Weights of a small multi-label image tagger: norm batchnorm, 11400 steps.
Rows from block 3 of a small multi-label image tagger, named by matrix and row number. Rows with one number belong to one channel. Each number is 500 + 25 x the weight over its row's rms, rounded and kept within 0 to 999. All counts start at 0. Numbers have three digits each.
Before each channel's rows are labels from the 100 images, of 14976, where the channel reaches its highest value: "top examples" is what is common among them. Only what is clearly more common there than usual is listed. The data: rendered roads seen from a driver's seat, with toy cars, trees and houses.
# convs0: first 3x3 conv (model.blocks.3.convs.0.weight, 192x192x3x3, each kernel summed), inputs 0-95
# convs1: second 3x3 conv (model.blocks.3.convs.1.weight, 192x192x3x3, transposed, each kernel summed), outputs 0-95

top examples: car; vehicles: two; crossing stripes
convs0.122:521468544537558506446443458508515522518479472480488451515539498494531473460518467498490513495528506538462468496499481505497507483489512494486511467500497525518488563504495485459485518479498497528520492482503528480507460482491507500500496491508527481505540484510448485461499512472531547456
convs1.122:481509514522492511491454538503525502467509486470470511524450535467489492536478483514560500495509495524534496542484539560515513488501504489494442488511525477495486490511504499467515473523463483509531539534515484526507512485469495522439470533532499543487537511500519502520528518494517505523

top examples: pine
convs0.57:545483494480483469524492460556499533535479507526503511495488546518513458494477526484537529526501520474530480511521497492499530492500513502497548518470507489502503534456527482443531481466479471502517501503463473504523519478486458500445451460460471456497452480490536469501468550490506528480
convs1.57:529482525484493504472540504520497507499496478468537534503524490500497500484512521470517526502481475508515483485486539490534460522504508514497470491513496508476473481460516484481497486516532488527455465504454516513472495483508513487491473494493484507502463516517487511537490428525477546503

top examples: solid white line
convs0.40:479482518523489472493551485526486501536484526498509489505522534483457472539499513521520521519532454529475503511538474517532501520479494490513472507478506488506463501532521465505538429476513517470544490465494506518512523468503448511507480459512532506528526551543454456487546476483473507462
convs1.40:502481485509438500496511561497494532493509485502496494476516450489461523462467504507437489454479452556484483475514487508496520491503463465540509479514484513461529496458528494459502506511515485494483509520471515499495520483481554527471520472513479493484473470507495489503513494554457503496

top examples: dog
convs0.51:469509501509474498479516478495439459448504518458494481503490486509503510445450481511500513498515478509488510508493493490522451525474442485483508499461514508471504501501496513524500524482479532473486504484539520491499516482467457447485443501470464502512497476496483519455475463439484510453
convs1.51:529528469450523502499521546473472521443474482487483512492513537519504455522454486482567494500501465524473515505528488507505470569488477514498545502477488481509514482488498522551538514519527510458504543501513499516520539500466473517500504546525496492508511525526510531489467495473509520494

top examples: pine
convs0.79:501467511509482493519516487513502527491469479497463511518468465459511509463450463478522524514470470464487466538500475486507550508487489525568471486512479489503513481502490503473470461491482478572559496524495545459513548528501491522504467489508474508536505517467484491520497521472511496482
convs1.79:512578499485516505525501503542507510538510495486450510499517523539497501493531529516477450517494519502546532508513503486541534471507516488509482487511526527533563489501492506525502467474484524467505526449521511499462530502504470534531531503524478490496508489456510496560499521474529460485

top examples: snowy verge
convs0.189:516513492475488442514500500544545477496525507514505499459483499521494503444467473533494524481518513467514470503500477518530521528506515475522515510488524495457518535476530474487456486485464492484540507508506539479494477498527458479490468488477481471522465552479497510469474536493517491455
convs1.189:558529496496450533495505498528495506470487539520472498477484452471487509484470515484489475534493461512525536524503499484511458503538464485498498521470490495515493510474494529545485501496527531457492477542459536475488493482496523554540489492528523500522523491506513510544553529498481520471

top examples: snowy verge
convs0.114:545517461508465488505507429487473493464471521449464514500467501505510480454456527495518481518519509452508475490453439484512539466510453496522501546521489468474482511480490487533504493470457487491534501495478523491509530474476488494505517505474512547463486501536518478512516539467482482481
convs1.114:567553520465512481519525526534524491551520512470470485506485499479482517541519509465505495537497497424501555527493504501497512509491477509528547501528495497477553486496518480465502491506519510462494494522491464525531497501516513509520515530490486522531526473524522478515488485510496501515

top examples: barrel
convs0.184:495508492458523486480540533468486540492534485539525496478479478477553480465490490461501471523492469479473548526448480492521486489488502530487533512474474521491538487522504504493522514488556485490497500531515501532500498553527493517482535472525517474519528531457513471536505471505470451487
convs1.184:505500499513512522500519506530463467511463480470480488493492496472459493507496441493481483515498425511471482465486498486515478492478519463448463460474495471467475470480467459503446458505478514503440456489456462520507481507541488490514527453501483497505491478504458475494511526492475472522

top examples: pine
convs0.175:500482518492500500502492492580497478497486537463525527513439470506540506506519471535473498512537472463528460504481493494515549451521508497506513478514520486505518495472507507498469505514485519521462509484492523469473455538478491526508511494455503478491493526479526489494506517484478476527
convs1.175:470484484504512497520506535510533492556516523481492465510482501501481502484512469543500490485494510536524515531513561485485541559514510507511497498537510497501468522531487469516501455514500542493526502496488447508492514512514538494511522526491494492506502515520508514582519530531495483472

top examples: pine
convs0.171:482506521476502541546497493506529491472502485521518492498505533483504515459522501481482536444528467474467497493512490468472525488538541470477501483487545536567484502427515530463444480509507480461504480463473522486503504494510513512481498503470498495533544489506497493530487488518470521518
convs1.171:507503502524494507509464467546490496499494503469495552532489519525521564480490476513468512528548501502517518514491541520573488493527487504493504485528502494497439525474532476506493461506476496540527493522481546508526459528471528522495480514519507515488499490494527511524481504451502510502

top examples: barrel
convs0.120:505489521512532509474496523484470485504489501518496484538499555484480527458441491484466515511515515497488507523492471462472536466527479534507502507504497487524458456451486496474488488550522543523536445494501513498480507493453482466512479469498539539469492486478489527476512473491479510466
convs1.120:491506462504521477495498513513460473506518489513498501476478546502494533499483532459500520485529524495499499461484508538487485494510487485474482524461548521535518510511504465489512475520497526493522543511532488498470589512487512488517470499488506538475525462452497529513483481476478475460

top examples: car
convs0.116:524496512474491500480444478447495503482504509518455514524551534475485454490469499500504507547528508516502500530461468497496520497462492507472499486457529527512522535490502517442493481502525491476527526521487487459495496468481432486505431493493517462485506498473525533530463546501491476465
convs1.116:501489489493522512452485490508466494482450485519553521545484516471495506493512492500502456500511485540498518534502500508518521504510478532531554551488535499540513493491480503481485511538529509586492490518476475492520523525487479516521470463498468491506528547533506515482541509522547503519

top examples: barrel
convs0.190:491486480538495484514526500506527523467468499479459507538520529491505498468510524525467530528484437503497568528481472481565512504515493494554490497519487512504526495494489488503475452494492525485504544486523526518471523483455504488453497480531505490484495489501501515475482469503480484493
convs1.190:498502492477493516450482553542496467489464469484522522495480536476477521490470481526455495482498486534476458495510506521506517476510497504525505493478492534537523496495524482526505530506512502539484492474516488489482537508545476486502494494514535515481555486506535466511505486508433512464

top examples: snowy verge; house
convs0.133:542503514454499532456507482533475489490499509460523472479510478507515510438497476531520528522559465483493497510543492485526495497552456504509502503476498519495496491460509489515493462482509477483552520478490427561524467486493486491496510478520472535493489510511519506497533514477490470473
convs1.133:621541499501503475492521493549520467503540468519507519498508530479465454447530476488491485514529473483483520527486481483510503498517493503489507476525490521489528501520514486486524504532469460491514499505486502483535494491432545511503508509517484498502517487513481535492506486456532487509

top examples: snowy verge; bends right
convs0.46:463508460509473467523566478507509521536499491472492548475448490487483513503536496488532514518489480487470516508469487513506492472517481544548518524515515473487500508482486487528465525442492495510532495553498497532491485466501565532502501470493500485456498491496534467531492503539449489504
convs1.46:453497498471476494493498502522497493483495492459529487527458499529470475494472486486448489512473453500461470511474502471485506531522479503479474471500471526472498469469483546488500515510466496498470483463455525456503457456491552489544538494502538495510487526518488464492474451518483499487

top examples: solid white line
convs0.32:492482517510467472486470521493532472467475508529544494532471530486422467482541480473463501516523493540498476491500506495481490534487519504518523550485460475466514495504494494479549484505542482497495476504521500491489541513471465478526466480453490468549496514502481492537490499462536502493
convs1.32:515557495502492512492504453494488492513432497471501478497503492513480517532506484496484480496477483507540478492509492466493491509489485502487473497502543480490477467511509484501499454471521490487511508476507491437537549469479465515531495518497497471510510503528493500492532509526507488490

top examples: barrel
convs0.22:550516479473501486502508518510488495537520510522455524497465485478568518475454496494526469496491510483493466521488487498483466480446501455513494506495509464496494515485456508494513521511487505510512509506520492509510533472533464461509527531528502532461490495533472472517484464441455500511
convs1.22:499511519470517495406555473503463492522509501490481504539486498484474491476532516515467505476506530469520487497485493504525519494458505518455500515510477489490484426478496533477473490479475474521447467528504471503528475479476482535561537530522523481484517450503507505469503473481505517496

top examples: house
convs0.123:522493489495489508506464483554443506465497494531491468503474535502494486487429498488503480477487497499501508512524499482504529469517488484483485455536519525486523505462468500456476511523537505464511479518505459583516549450507480476511474511483507511462474494509451499486496534491489503494
convs1.123:494495483469527513488466490482451475511480516487487447520525531509486504469503524476477518529498498513494504514497488491506551469464523504482492486527488503463498458465492522470474489521439503508484506502479491541540520513456520510492479553484493487465491508482484507476493500456469540498

top examples: barrel
convs0.146:478522524508494551483481460474497511455529501506446539527485519470509497488500534490538501475493540456502491481535513448527506494518470557462493500467472495480504504517475484481470534509548460471500524481540500496510491499502515468553489473516531518477524435503493494498505532492563509457
convs1.146:481472496522516503503511472490499498503475501509541512512446524470476523465488538491465487536487480513502501529517467555510549538538548477499471491510461468498503461490508485479541495509503455496484504480509498484493517448515462475517455467508469553464476508478544496523495508497503564495

top examples: car
convs0.67:474474532528538534498514515461487506550462526443535473526530462508500499491471509516494490510516515495508478515495538521466502499527470530522488488520496510492497499500468463496491505469501463496520453505491501494506472545480472513483492489536484489485487472489470480489475509487465464476
convs1.67:483516510498543471521532537472496473521501475498468508490508471475493526511495485486543499494483546454487508488479484519484541478497510444528499462465502512489518563524486548517475482485458463517538534524512515502465492495490540562518556477514489501478515532485496484502550493498491476513

top examples: dog
convs0.17:524524502437525545497534492459465552494503521501491488494503489495512486518540478528496525500509473490506496509508482485517563495482516454483478478525471524502516470545502506518538524444473512512471502477510531477480475528485477578474547544490451455501496506469502511495498542492487525484
convs1.17:458506481495502480525460450504522517493502517508498528487485488483511457452531501446436482475512514476509556485477500496482501520512519489442481554496480486514486495491460482491488524517475511520482482496476504460480499517477525486521526479525483498512489484496490505500526576504510490491

top examples: pine
convs0.31:473454473509468501490523490486516515480496499537508482510514530543490488457500499512497473501502471499475483548496459449512524474460492497543499509496477485534506519488486474474450470504503493516470519526473539488559519506521494577475502498482482459472497531461514512465490514493512525491
convs1.31:530511500543455515485518483512515483491435454484478489491518522475464553511552486515485467511528489493487517509508524515505487495511506471540486558464483514521515511508521512509498515471515509500477517538512527505538522522515516530556489509492526496484497471467493479515528483503498490497

top examples: solid white line; crossing stripes
convs0.41:482456487472481491471533439519509450472484513480515475536509518503484467497481488510546504492501488495506508552514487491514526571513507527493500476484495476482496455511498496525505518499450528517520515486493494492456519524467457477485502480538465481492516502496468495499529518465474508534
convs1.41:535543485443529477504481500490500460475462485513495465484484490521497469509505485498544485474499502552490467477494473495524502474491491505510493492482489496501456512490530471503536512530514482468509499504499498506492491531501539444503482489519460487506473517546477515517481497546513493483

top examples: pine
convs0.1:480501494481519485512475494538517513483503467508518465538520569486511479554476517500477552534523472465460488513521548461476511529511554520505491485513540524498522504472479468508478485513503496524527514476458470517495499501516462498502469497501474465521498493453475504524486487513491473524
convs1.1:466533483476491460496453511558489489477446483507485505487504506448536489495498484542510510481448533515513524497493533509500535506514503488460480542497528543509513472480487480501486423512483488514482492483517510482470476509502517472510510533513479521481500465482515515504509489466520443510

top examples: house
convs0.111:512466490494485490496475491481509477495481474511506440503529536489502474455474562494514532495505505461449474542511490503547501476467491471491493493482507497510492517528488506509504476503445507449546536478492474497508524479471495465442465508485453536535516498482496526437462458520516461482
convs1.111:460521535553494499482554490510506501497509490467502493511497524488494540480565539492510527478522520490522462480455494483504503511458497440516464507479533508518495514480500551506499478479502481500490508531524537518496544504435504537481504535479470503488506501486522524474459499494534492480

top examples: barrel
convs0.7:545510484519477490497538458476487528440508461461500486477494487491517523450482509519479470503547491453447521508446489487524512508478515500507479469502516538495493479487467539496482510479482463516525478510457508460464551488490510472514460476540515507487482497465493540516504504475494486456
convs1.7:515504464503441491521516482505475542487471490496511543513453555534480483516575484513467466543477505514497483465514487512469509519510512448500498483524517496498493492494479561504490462474510488536485529458503482498484501505523490472500511531499520519489513496501535456484516533446496526511

top examples: barrel
convs0.63:527492498520498496485485436531529482517519472565493492511502515449459502488488503499494506493501532446511504533515461513560538510504491499527480459486493484514498521531503510490450536487492494492475437459474506523488531497481448543471513506483514477514466540490481482479491524499524506486
convs1.63:481485504522481501447514529483501538492490462477426556514511523504523505527444480493508485487487529477489516496519538509513519488497554498485464516500491497529477496470492524496495502486483512510511476477502482476503514533472522537479497499530505498503521452525496515504478502508492537461